config.toml
arch = "perceiver"
model = "rotation predictor"
dataset = "single printed letters, digits and signs in grey, bent and noisy"
train_examples = 98750
image_size = 32
crop_scale_min = 1
horizontal_flip = false
translate = 0.06
norm = "layernorm"
norm_position = "pre"
activation = "star_relu"
mlp_ratio = 2
head_dim = 16
fused_qkv = false
bias = "all"
qk_norm = false
parallel_block = false
inner_norm = false
drop_path = 0.05
patch_size = [2, 2]
layers = 16
width = 192
positions = "learned"
latents = 96
init = "trunc_normal_002"
residual_init = "none"
optimizer = "adamw"
lr = 0.0021
beta1 = 0.9
beta2 = 0.98
eps = 1e-08
grad_clip = 5.0
steps = 9600
batch_size = 128
epochs = 12.4
lr_schedule = "cosine"
final_lr_fraction = 0.05
warmup_steps = 280
weight_decay = 0.0
Rows from block 8 of a small rotation predictor, named by matrix and row number. Rows with one number belong to one neuron. Each number is 500 + 40 x the weight over its row's rms, rounded and kept within 0 to 999. All counts start at 0. Numbers have three digits each.
After each neuron's rows are labels from the 100 images, of 14976, where the neuron reaches its highest value: "responds to" is what is common among them. Only what is clearly more common there than usual is listed. The data: single printed letters, digits and signs in grey, bent and noisy. In brackets: how many of the 100, against the usual share in percent.
# fc1: MLP up (model.blocks.8.mlp.fc1.weight, 384x192), inputs 0-63
# fc2: MLP down (model.blocks.8.mlp.fc2.weight, 192x384, transposed), outputs 0-63

fc1.15:503522480475511546521451522507506488485502574473537461517580545482497531485480470487463513493441533472515501555503486496414556526505452507635510472520501473471485529530509460486512505456544569
fc2.15:482401509505467493523477505459535549551600556537462494451492533486530419532465510507447544479506528484564563456496560486490484517526552480558509450452512486534522510480538520549480522449478486
responds to: dark on light (92 vs 39.8); the character - (45 vs 1.2)

fc1.290:531524480499553540515445543452535568555401459524568486577507536486505498436452471499496530538509558534484564541449555532493475488498502547512526507515526401541506544538449474492562553452579583
fc2.290:470524494510524536471539504493539459438535413447485500420504510534516497490562518470556477413573531474524444562500582543456455437471483477457497471546491453510484544498531503501455455497502433
responds to: the character = (45 vs 1.4)

fc1.240:506505496506532509512436550481486429524447503521584471522549558491521551528495486453442483481526517516484543513443488570497509509519484503568514501520492524492490577523405469494496492515502467
fc2.240:503453494498536520498490523547504514555518517540464470530391505534460503482463453501501528489496540490496487495511523521425449442512509523475475463462440517486459526494516472449527511432503488
responds to: the character = (46 vs 1.4); the character - (27 vs 1.2)

fc1.100:473480474490484478485552547495413510435522514556483476579561478479509448499538457509548433497535514450507512504509464414502531472532476497633522536555485552518463533504430508464449494480482484
fc2.100:499441491508469514498502551495569530568496493560472463502401497533478527497483500537448477522520504539524504498491565535501502489545536493450499464517465447519496487591536517462552459489517511
responds to: dark on light (77 vs 39.8)

fc1.47:469552435563533556491438548505538489554481484568499449501565581455438510511455494470477521522495554529553562535451513549556459447458529562529577572490539581491567538516469443472532520409446547
fc2.47:528485489504421496514526500459461503461567523429489529448509563495530478581536524481517508399505444462526511465563543448503516494533488450587493522442515419520522431515548485544394413490498481
responds to: the character - (58 vs 1.2); the character = (36 vs 1.4)

fc1.94:474551428557554574497438570514557491568446500570494455514537610450444527480445517481474540536470555527553560543463531543548491453491535548509560544517552549486571542539514429479559544434442572
fc2.94:534482484478457494512541495480468472437574524423487546460523534511544494560530506492545484390513447456527476473576530428496542504536466434588494524470504393494511459513522488531390417491529451
responds to: the character = (55 vs 1.4); the character - (43 vs 1.2)

fc1.151:471549431546542562489443567508559493559463491564485448516556591444445518483457515479482528534482564519567563550467518558542492444481540538516547544498536546485573541525490435489549530425448555
fc2.151:547491491497445491511537486457472479441556531429498535445522546498545483573547517489549490391511462456547479465571534432484529515529471448581478511448510415515530460522512486523391420482509450
responds to: the character - (48 vs 1.2); the character = (47 vs 1.4)

fc1.312:509557499509511515571448487543493503481471531456541506482588562497564504518476415535470508457498500445540515501555508462537561467509434534623494510553476471496531530569406439502466479540517464
fc2.312:490425460468486500510534485499574535525532540501461503553469489518449524459486481502498504527509533485491501487489539499489456483495495557570469490516489496538510522489493528492567504469528519
responds to: dark on light (92 vs 39.8); small letter (61 vs 36.2)

fc1.361:501608419514486517552543559491522427483475509461481493549527577513505533501496539441463405484442456453574447570515535480540518490521457404500532493569437476560524504524519492495506514471481533
fc2.361:477488479521530515581493536476509498557475521513528478480516509457465482531514497489461485523494523479493541486543411524558503437470521532653492490505488528521531511520470556554539471512487509
responds to: dark on light (65 vs 39.8); the character = (63 vs 1.4); the character - (31 vs 1.2)

fc1.280:449537491524531512499435512530522425467535426466522515470527501477509566438485424439511529467473511546487464526437524549518517445497451530535561505515544508470526556480486491451501486538483510
fc2.280:524426487462526486456534467546508546535553487551457503521375483586458470516501475550513477544570523504473493546496542532451523494502488516506422442498420502469476514504541525445552474489533457
responds to: dark on light (85 vs 39.8); the character - (40 vs 1.2)

fc1.120:564549473487543561512456570471569529543418469461524482564507561513497520438462502476473534511509531535520552564448598540528512499523530539507495496549549431542505532541519429478577507465550549
fc2.120:489479528515503478497539484481516496497534472437506539493489507539509463477546491498539479477551527482467469562490558549413490534489504486569415419535477446537434499470542570517495491499542449
responds to: dark on light (80 vs 39.8); the character = (48 vs 1.4); the character - (41 vs 1.2)

fc1.190:497553486528531561479485600496559532520485462513478502589626504513468462413445463508479483541517508514510507553471539547521523503525510501569513479498485478492526532493480425470533493451533517
fc2.190:516421522509522458489497503496502515490520570505501550446471529519497505501473487534504469515530490500575499470494508503467497545476491493657451454490496478432496558499502523516484512505526450
responds to: the character - (36 vs 1.2)

fc1.258:502574474542470521544490499479537487475424485477586526503514589497528537531514551453472392474460493452545512583490533498516451489462467490600532533583546543556500504486553445490518484516490514
fc2.258:427449454521468524498456553468531554607521530535484466555484524476436510500526494462458495521479475539469476485507474511495517471524494588590486467454532466492495498509485463526563531457491550
responds to: dark on light (98 vs 39.8); the character - (48 vs 1.2)

fc1.135:520513488466494538536448599513526477438441464490557528551572533458503488551530429458489489483524537478500488437510555433521588493517421459569484468526528503514501474516507422520552452491488493
fc2.135:447480490497469492507531467513594527490475574492520502518485528593473517435424475520462460532447510547486453502469502509503526493517540498616449504511496540487535507473469525460533526490511510
responds to: dark on light (100 vs 39.8); the character - (30 vs 1.2)

fc1.98:517602464492463523594533552492547448484465528500480515495567579497527528517477505505452457532462500464576424599509508486548529566494435455549481475580461483512508540524539431545520479508531495
fc2.98:488491530506468513557484481499534520556440545477540490549492506515523513506492517516477481520529531437536532490544523519486497507476483505670444512537480541510514507480497576522544470487504507
responds to: the character = (58 vs 1.4)

fc1.102:502513492513467521589477546581478540493475536538523515485525579494529516473439442464444574477458478484538559489508533459537586510524537456567546526473490448558542526515521435558547525497517543
fc2.102:510487494491486493538553532459487535521471441513481542528361505532488500436448465507547474511512491457502495539477460509465523501506522499565491504519471469505492551467565482505559516473558482
responds to: the character = (53 vs 1.4); the character - (42 vs 1.2)

fc1.291:495477521491511523514513511553522513504508538498459503461487554490496493529455528511488454581467455476594509496496476488540534510516509453697448529516499486549545515557455537476498502519479471
fc2.291:490497542486525457484499473531487526489506536543495492550349402506481509478445459501572501493470500489445482507495494483457485515492494474512520587511425527490484489467522544475526512519494547
responds to: the character - (32 vs 1.2)

fc1.46:484504459521572525557537521524493483525502444491523459456525482551492494432484483477446433527502557499458507526452463600498450443500495557538524522521461586470513588549531484459541558473486502
fc2.46:475550487478540500461548465552488460456524512475542499526440424526478528430465427470624427510461492499441415510519457506428530557523471482527471545498435471448548471521552536498511486496565528
responds to: dark on light (73 vs 39.8)

fc1.287:538538419462504552500485541455547505478452526514488465602588546493457513531478450516476541517526546490478510537469531522519521479530476532576502471532491518547468522478488463528551501434498551
fc2.287:421457531498493459457482456560516486476499539473491556484484437486492515468482456490543429521475459526509456521483480484414542490453496462646429484515487469506519478518494552470467472517505516
responds to: the character = (40 vs 1.4)

fc1.299:476551444503464531535483550492515502523515525523475487529588606540493526482462477467397464541482498492534471513525529491552618538509489495556535477520488510493528497568457476496508487504474512
fc2.299:456473519504474498561490470505523476534414531487542540516443541490490484494532519466501490455491533513540518508527525524507458482452454520672485535551536488530532457489510537543564457551433505
responds to: the character - (43 vs 1.2); the character = (29 vs 1.4)

fc1.342:487549415534548562488440560499553488555483493599489430524562583475422524479472487489483517524458550525547539533473492538544488447489521557510544578501563558489566532550493434468547522408448554
fc2.342:510492491485443471507527498500471479426590521442501526453517539489531526561509495483550463393510434468514467471573504430512559504532461421575519516438513419478510465533510489523373420485495464
responds to: the character = (48 vs 1.4); the character - (46 vs 1.2)

fc1.366:488580452577517543520446545507552465551410470508569465525506566443454504488478477445466502515426512521548563509486517536543468474485510533514516546510548544508558507557469465508545542452467630
fc2.366:538492478474505515491531521477483497454614524455481491456532552526525497518527490500556491410483457487519484496564539442475576508565493478495465508421516444439534495514557446504378464469523462
responds to: the character - (79 vs 1.2)

fc1.266:466502547536543519494440480496490550530536421527503485509561519470496540421487471465447513524466556523475519504463465574538443480445548527579490560487548523479488532513431503449561440533498525
fc2.266:514530516513561533499462545539528486519553520556558488482439506523456436456514423513565473482427547539507497517528511537413501481535463546415436517493508527453582479539529495487524490454573494
responds to: the character - (62 vs 1.2); the character = (29 vs 1.4)

fc1.276:466537441502495502538485492552527486495489586530521476509584560478473542556490475470456532505445519482513479491496436490528499495512489517667497599515511545523547494533475513514488498451505586
fc2.276:435528522541459479551507453508518517515482478525389509433484521493498453503515537434526493476500472463574508470524536482485522521458512495597497499507444470538538474501640524520490528552429478
responds to: dark on light (67 vs 39.8); the character - (44 vs 1.2)

fc1.66:527530435508518566553504540475531474511454527502525476503509575477456485514526494490539523439528487494534493505537556460539566476561455470616543501548523501558524485520553437549515488469424490
fc2.66:462468488490495493504478491556502517501503552530528477540499489533486498466460497517477468520500562534494493504458444551434512494523518535633473466459498487473494489537508522536550505458539447
responds to: dark on light (100 vs 39.8); the character - (51 vs 1.2)

fc1.154:504586463512460515552571529459488438488518511468466491412575553535533511451496546466480465490463523432591454543520513504545475518488465451523508561542517421526570553534504516546480512535543495
fc2.154:495425516502489490526497460483522517548492509497509422512461467464472473524519538486504549499511504498533535447523516532554440471495579540561562497490489547557488502491492554538544546492452569
responds to: the character = (42 vs 1.4)

fc1.313:572497486528483481506527566493565480497460456438552513477623569540532490463490502539448435546480507438503490552482441533452550431525489493564535507560450508514536496498565461431564450479468485
fc2.313:449466499494520513489475538563525598510525520560527500568507477561486524462494450547469490527432488495457469482474477486393509509517515460609454498477423484490487520545527518474555500465523528
responds to: dark on light (78 vs 39.8)

fc1.184:514578499514486514529487592463441507440455560498532483567610509443487554448451479478469519512501480470481463503532493456480580552493492453517517543493473434518490553516464481486504473459559548
fc2.184:470500469504508503546508494520524516579503520521526475460392530495455533475494477477485482508402514537519481470495458507536486465503522547537500573514532472491521481538544534532550535444485597
responds to: the character - (35 vs 1.2)

fc1.326:556549403441534551539471576486565477502509517487506485496518627508524526436477493479495495505504545499539470569481539550467565523546491485546500496505518478481521581465499445505523475409531475
fc2.326:517494566517526497520504461508472565505495488506480519545481465543498444442521471533503476498493521514467522518488529555423457560456491486588424463524500483482472532417530564477537461565549479
responds to: the character = (67 vs 1.4); the character - (28 vs 1.2)

fc1.35:493450439485489490477511516530503432442547470463514534423527537482506560520510459456490480456509513516519469544474541503540545431519462527584540450532502542447505512445549429454481453503421472
fc2.35:471492562488515485450517534525501507498549494562495511547462500558470521470475515527518478532578495556450437568458475491399524490450488533563410510538480529442435488448468513477538452496543417
responds to: dark on light (98 vs 39.8)

fc1.164:424496439499480459560537451541495499510438522579428511510521461547479501505490467518453515505502446460521501470529456428535530465545483482584551519585474587546494492518565527541487533548377539
fc2.164:481528474511486521505499470517511438500527513452547480485371443433517520555550569464565510469518484521516481496514541487517493472469485507460517507480530482516467494551511526512479499494453575
responds to: dark on light (69 vs 39.8); the character l (28 vs 1.5)

fc1.260:476555429544520556513438559516561459538453504541519463494546603446434534505456499482483514508461544522570552543475548548562478447473509544522561561518547550524564540541491440515527530433447562
fc2.260:531475496475466482512526497483468493458576541440498523463505539515533466573528500484538505394503463484514493455572537431484549499552474443566499513425515416493532436525548498538389437497519495
responds to: the character - (54 vs 1.2); the character = (45 vs 1.4)

fc1.377:533477466511492446584516512493521490525492477505564491471543555463484486481519555468471481481522476531518392503455510482524465497542468463579520541495492561493552468517488492455507463516444465
fc2.377:484452510477520543489520540557552545539526519579522455564431490538437567494439466516524513545479534497442516522467543535422525481486513515568488472496440490438465488498509476513570495463503519
responds to: dark on light (95 vs 39.8); small letter (64 vs 36.2)

fc1.274:566524443479540557491483609525542518477512521502498477448515552540573577486425482509478517492487525486573576554504572524480606495522482480589550470516523485487513543415550397463495529507484474
fc2.274:469479499503517502489518507486517540511497517484503514533483473579478451505497422522516474555480533533459438531489522521414490535492514507557407440508440539494500525500520527509572501510589432
responds to: the character = (65 vs 1.4); the character - (27 vs 1.2)

fc1.271:531558450475488509558491554516515461502522542498520476510594617520496522485428494477437430503451493470529427528522492514516554517515475482546499552503477470510541502536490447528507484481553500
fc2.271:474444561528475470571499457518444537553488511541501488505435496514497497475442500483456501479455460474489549478506496482504470494497499478636522530520509466546508471482508558559537508515514532
responds to: the character = (50 vs 1.4); the character - (38 vs 1.2)